From a checkpoint of a small contrastive image-text model: encoder widths [80, 160, 320], text encoder norm layernorm.
Rows from block 9 of the image encoder of a small contrastive image-text model, named by matrix and row number. Rows with one number within an expert belong to one neuron, the router's apart. Each number is 128 + 24 x the weight over its row's rms, rounded and kept within 0 to 255. All counts start at 0. Numbers have three digits each.
Before each expert's rows are labels from the 100 images, of 14848, where the router gives the expert most weight on average: "strongest on" is what is common among them; "peak at" is the part of the image that holds the peak. Only what is clearly more common there than usual is listed. The data: flat shapes of many kinds, plain or patterned, on busy backdrops. In brackets: how many of the 100.
# router: router (encoder.blocks.9.mlp.router.weight, 8x320, trained with AdamW), inputs 214-319
# gate: expert gate (encoder.blocks.9.mlp.gate, 8x160x320), inputs 214-319
# up: expert up (encoder.blocks.9.mlp.up, 8x160x320), inputs 214-319
# down: expert down (encoder.blocks.9.mlp.down, 8x320x160, transposed), outputs 214-319

# expert 7
strongest on: green shape (100); its colour: green (89); count: one (72)
peak at: top left (32)
router.7:131128112123143116124122159125134108125110130083117139123152130155103165138115147133127174098111174111150111115177127136132131168145127077165117149130118209123140104127116131114126159125112146174132100145117120172104106178147142156135136147114164120118115115121148134094130171135126131131133147153133110070146128132135
gate.4:133148132121104106082155122151117125149171125122101126059111125135097117118104129141091116152140159126102160126119116159079078165138123153134148152121084108148108155091108159128064105149128097107105151083129159106121105141137123095072134140163115122154145165127147106149124147143126143138136105106140140107138188137123
up.4:087161105160119125150096127115110127119100170111108142155121132092146118167150134153159117182130186068137170130141101104148158132139127112138141120159108123112125152144100105137126155127097138154079115180132134167146167105143144104113121089088120122108132163127105113125126125090146149126128131143099136142118101145147
down.4:161137189126140148146110152143169109113123144120145122125116140116184122112095113128133129140121147125160137122153130081117150112132091133116105133123108109136189117138123104111123125123129083116110134168156188108127126117143154118177169154112148094136135075136115110166101111114118163112107103133148149060126138126094
gate.5:136181150116133153145134143101093153143154116103143122136091124109134146128131121129144114139127152089145148153118143100164167112098118194123154187077162134106109091116130135145112182133148144151153157124111129138136113139127161074166136138153123186149139131171144158119091137127157138141130141137113147086115146143134
up.5:134125153107065155167130143161096162126142162115103128105144114107109149157167142112151115153100110158088140145146119077131134126126177142093118124115125108131179127119105115146150125149120130154102115155168124125101100112128149108143134126159150127157103158153152103124105137188155122148179170108117115129130117133156
down.5:103168156088139113131163108121108079116112157145152123159103158154100129101141095139084115138122135122152186105152117163128141098136159139106130118109151114151150141111139132094140137125127130108142179127147100101136073144144132122097117129149098143115146107099141121138125104170112086146106072133146113140193135143134
gate.6:160146152187101145085101136154112132119185145144118117151173114117146164170087090139124156136102111131157135109163175147106134164153150147141174127153110128113136116114128140128146111129134086133134153108142131148119155134085136158152117088123157122111152160128119151124158134106118066169130087112180082099141126102074
up.6:139119131127134169157108158103154146103143124117148121149169118121122150168142114156140139134103097118176154129155121101113097166152144139097109112157127141149142125144130170122117128105126108134153179138108132148131151129083095116140100127118166135123138161090142135106107116109125083160106124112138092119073130151127
down.6:126168137124115121131101110073066155155093132123164076186143099145130120142146130086152148106092080097117092141120095141123107122093122152113099092115131186127146144116087066120134124159144114145103147134132094127137103097182122128103170119158134087068132098133161128089105124152138149108141158156139135142117094136125
gate.7:115082146084155142132091102156113159142109152138111146121138142145103138135123107103134083142078143165098159129164115117130150100133200131181134138142115150143084081176149118124100117140169092099155159127143147145160145153108164154084146111149120132162111111103112153172170162110114143181162085110111112139143094138125
up.7:152134169141130104107103191065115146110148151123126101119104107108128126090124113144113216128140146150142114092133087101121107087112118152144112110147160098093127159100100131135130176125121097147084125099095110164120120103136169125152110121098106103106122123131166114168114132110107091136126144138118134116117146149137
down.7:114089121121159182095100118155146146123125146144139105159143141091090121111169151115162131115148123133133174102107120128131137174165151132088139140118144124112131112170133117177113149108123112107137121155086086140127176093097117096138162141101143154137101158166119157136129113142142129158102153136111140131089109149131

# expert 0
strongest on: yellow shape (99); its colour: yellow (87); count: one (41)
peak at: bottom right (32)
router.0:140155160154114122149116108069125155151150115083112134154135127126118082103086140143165177140115137099134148089142094121122140143130127095170115106095119145160152164111127105135155119117126119160176124138141162157204105136138100188141084161112139153148144122137112131117128124158139143138127174170113154152118164131113
gate.4:128181122138128156124096116129137081096112105115103134136082145150128124129148148125131128160101153152155112114171161127132146153130140112152106141117125109141173138141142110138148149113147157119148113148114092129089137137123144102153123103126123085106112102131085115115104156150124164101127157123134135100127110155085
up.4:073154110161163145157091080141116083138167121128153142118164137160118124146136129106137103156112091122155146095100166128126068142123129138135131109174151150091127172107127120115124181115105113074150147141106093181150140101159110143096128161124124159145160146146137135122178108113117119149095117134111144132116134144150
down.4:114111136103090170076113155097130153111081162096132116113158112084145148123135129149113117098107144147090103143143107073104104127141171081097128115099188102134104137110135155115123142101119119128169156139147105085108104166147119147170144097114105123112150137129119099148102168142120150167137105119133141122121126115165
gate.5:062157121152126115160146123151124133118110124094170134162101107158155104107119162098140144124121142170117095093146086106151152109120140133123152134139102106142142169117142101148145140128150121118092121112187170127154138095126112160094102094142110120154116104121137098128101129132181127153123106136106138125115137135116
up.5:165122138130102126115072122091104122127132162103148150099138097099113170136100143140115168099086149125126123102129146152138159147139163106117078146130102162131170121147103141121127107111153122132110097121114156114122095118097130114120137134161117139076143177148109119156134102129123139123146112154122158112103125108125
down.5:089140108114141155169110148131094131137125125203138120149124121117130105119104131101101072126099153093114137114160094108101066132154141136094140125157132079128136163093144112112181091112114121087103126155129124152132129202135145127107135149136124118129166139166063121116178138134137136114084112067128148136097138118137
gate.6:136089123179153169163138144119103133144132121144172115118170116130158121116131104147136154090107135059119108113183119101118132166127095126102145138119136151116137100118125125101153121097138142122141145150099113110127111141136152126155132143132141117154158089098092095115163104112114110146091123123161095083130106151132
up.6:127154155096104129142126107130125136132163126133108112089128116152067149126149140127130124142141142181109130118154117145139145101155141131155112187082098109126136131171104162168103150112130117092047118140146138075073125114126119118129154115168133150123119159122142129133124102129141126168139131143111115129098116078105
down.6:087164120128143093101097104114103130128150104139143150112131127145133142133112118165199145166138115118173110157138120144077132100137117111116151155109153111157124138148173122154136178123083126111166101111143115162166127104149094131139088069081091112109080133119122138113061139188127134125112113137127134121119103172157
gate.7:112116103079135123157101104135124118156169146104111144152131147138168145098127137123132146154135163131107136131150110144110146131119155055112138063155129152113130152123125189139087131111116133160163111103101140088145121149116113083144116165114124115139118157136118146137113069159114151134155168137099119127092142096140
up.7:158132147122144125146143155121087133111131100137073120122106105119102120143143147139109111120123120119143154174106110136135117098123125175124112154116148119129108153121095121144156127152099164110125162135167140185120137107125136108113113136163097111129135055120142118135150163121148115110124088144142124149155130103110
down.7:079125154135143144121119110154170106169145143141154085131095162104141128133132085088132137155131133127145153135162119130138133161117145124113112105116162116107122155114183139115150060099102131141143175131122151096101170096109132088149161136095117151137161193122088132116128112113115108153197160121140115169099123126144

# expert 2
strongest on: teal shape (100); its colour: teal (84); count: one (63)
peak at: top centre (54)
router.2:125110130106120090121078141155109094134104145176111129187166172142156135077096104107117101135106146131134103133152134117168132113177129118148147106170121123148124151107129138100113176159108123161131130120113178145086116135098146148192115123128107117152138113109093160100116084136135140129163147133124143145180129115137
gate.4:173124106096120151112129104100105164148108126104131152168141161154171081142143135092132115119144137155140129117191121174071141141128098088130101091127164121125096114122126092126125123098158106134108098120140129133117114097096111104136124088144116125083139133159134108136100148108136159131143163124125151131133123111108
up.4:091161136093134110127128110134099122133146167164109158140110145147172086134144092101121095134091103120121111130116123181081137163142121093143121125125107114132120130145119141130117161078164096090137124130101127100099186107114106166133136096181115122122160106095121133138158108171128137132127103127133136136170128125134
down.4:168156116121109171151123101099112157140150163147137135134105084140118100107104094177116118124129136130135114098194087087131182116112160103138135132079112116139144111113155115141122133104113113093132101126092149147139127128125132145088126181138120155134107135126192114100119149139077128109159133088144096168108126179100
gate.5:129140118145114111098096110115119066146135135143109147137137117084185117091113131105171089114128103125093149115115145111106113122150128106139098144101159162094109139150136121122156126118138146146134119156144132145090134107106137109137152117165166137147158120150149132193130133129093101178119175150134153131094103099126
up.5:096127109135146147126112077127120090094142126153149136132125112128139166146168164121079127136152106147148121116107129108114152126154115101101102115113182101171121175118129156098134110170118146126106113156105145164140110099084112103128131134142123138152137134153091128098130114129078153190113101098135122159135112114138
down.5:175166159126127084149133133130138152108124150118108095138143101155168181160139160131109088104109128083072099106093142122129112132150135138158101113130135088159123129140121132147176127109147152139162110152126102128138159138130129120149172149160140159163123104145158119122116151157101087109139155146132171107082141123139
gate.6:141136141149154116103104127118169118131125145143112100153169132143133129150119065087159115143107119148098118142131139137106147110126160100162156141114124107146099127139086123124129092093118139155084098104120132129146154089109136124082141135142159120099118127128165107121106113101131100174096154127161187127116151133103
up.6:131147152128118119107098131146084114101135125129118120093098130133167112137115108085155120129133130122112105109141152153071138120119119114149128119156090098130122143112116170117141138135129116127104083134134167134137148124125158145121141167158136117130169098134145114153163146084134118140125158134078169116153136112069
down.6:141149119138167130141167143095124093123132103139120088127138136133138106152084147127157111123158145147083121137121143158141136092084137135101128158169150133115116163171165114120116136148126131132143137116087098160135154146126097128143154099148063145121111153107128101121131138180097120152099115097109144108147144135104
gate.7:138110113107117110105138112119134149126146147108121094103144122100158163134140159131160133124112120083158124119067122164130141143177156105108122101100144135089120135136148131114148120094135126160157112076147138148152138124127119137153103109117112115129133115109121083135142132124077140125115177093140140166140109132150
up.7:152105125115183128097150133084148140138103091146149123110161144201120119129114139129144140093098104122091085172102142172129075085132120132118126124122135146143094121100132052108138140117119139124098098154131126090113112147139117116112158137106126126175139147130153164132112138103143151140133116159164071097136131139124
down.7:136151113145195143127148154111167120155135153108133137084136103140141159154109138136158112112132104134142114140100100119118160119124150099105136134154105157116136108105122157163161103097135134102115150134149074133153125107146112173101162133137121124099138164117121099142147143145121148088142114142160126142157158147111

# expert 6
strongest on: red shape (100); its colour: red (70)
peak at: centre (52)
router.6:099149129149134128156156115104110129142134140091140070161159129132117153156174128093133118114157150104116102165131166119126147111150153100124109132087118133123159120138127132130140117118125132095130129153133112102131123114122109137123154184093135114122133167146138143139127117163145145127101102105126168090109131149114
gate.4:123130133096149098105113111115125124127145137097153134149146155134092084137137136129135128130116120127096161095118111141157105147119141166142131181147110123097157124122147103140129144106104146096109132139127131103149121118136103134172144110126130149105149136124124130155100163127150145131154074085152094164114106142131
up.4:165132115144136124151129152154147152121135123104120128067102131143106152086147093137075090136117125111152098147095164166169164103125089102150118089104093110158079131151128181092120172116087143104073155081106119118142149132127136143062146148131079110150106139138148130107148149101119150165120127130131164111139147140122
down.4:130106153147099117102141153042163115090129123086134089107100080145173113121147126115129134140138109116120113132151131091109129134116099183148164133151114154148152164107102149149139112065159149119120103118126140090141130134125150094131079111109110131141126156069125142150134116117128112182163131149117116107102130096151
gate.5:164132191118136115116149131131072127116131150108140119139147132130132113147079121123090112141131138145141115121089134110114165186151119093121095096126167161173125109160087131112112094107148153112170128163184139135146125120131123127130122142125120145135097121105114118122099098101084094122126110162123127152139129137133
up.5:121145118111111118144140121147159122132149129156119082136099140130096146122177134137179104147153112116148145128175132151125102109075094162143158154144074101129128116117187101159107117112111095159098125089103101111116106143134142131123167143127147116117154154137125107121143085165151142125113136101148126127109074141166
down.5:146144127114132145119132126119144165126133116136157107136130086119095138115098096109112071150121113127126089142123096147137130114137141117127122155122084131138099135129125137111116139121119140113129135107165162159117090119129177141107126192097122126123121154117142094127113125131158119144095128002115111102149111104148
gate.6:194162164133134149131161131148155136132104164127115124106137143117142159117144173143125087136106104100118141142073143102112143143124150112097158168127116110113148112162120120106149144090121134138109138190137138124119105121108110117107115089129087177138111110074105166095106104147094119100153132100136170108130144125145
up.6:102113124100148168146138110177095158132133107126140102106130114149109091135144120094081105105131145124137097138111142150150133141089154136141103118143171159133110106105139117123112132142127159116115157158167104160135145170134163153141132151118095134134128119175137092107121152131177137074158100142127148145137124147156
down.6:116135137094119107107141175170106110120106118126126099119142132162084164126123150090151163113125147098123121167123139071156112125143106115146131123171140142134135122155118110137116137090121098163090154152147123148141138141145136109145153175137120095139147153135142095152129150098130103129125118110164163155064093125089
gate.7:123145098130111111094125122138130137136149190103125126097097131108118088096145154117061142135122161088114140126126112123124127119148145154129152112159158139129171119158094136132133129106077172093165164106109151104121140111123167123127135155127084140138136129094171139124114106137110152168139151096133115088114110150142
up.7:097164092113113151090151122101131117139163144133127110096110165141129119136102107146128113117162137089071090149113078093094169099144145155134095085118126131104137096164093101075144106107087153152101148134120128108139133166111157131116112119131111141117103132098126101094089128122136132165154136129125126124104149139117
down.7:167113158100118138091134156136085131094132119152144141171141104108134126090119147133133108143144108105084099169143132109140094134103165146115089112127107115125106136134150145141134117081112135143082163087166120149155196109109150138093106138163145161133156160132142138142131101150112091122104123126134175107148110163121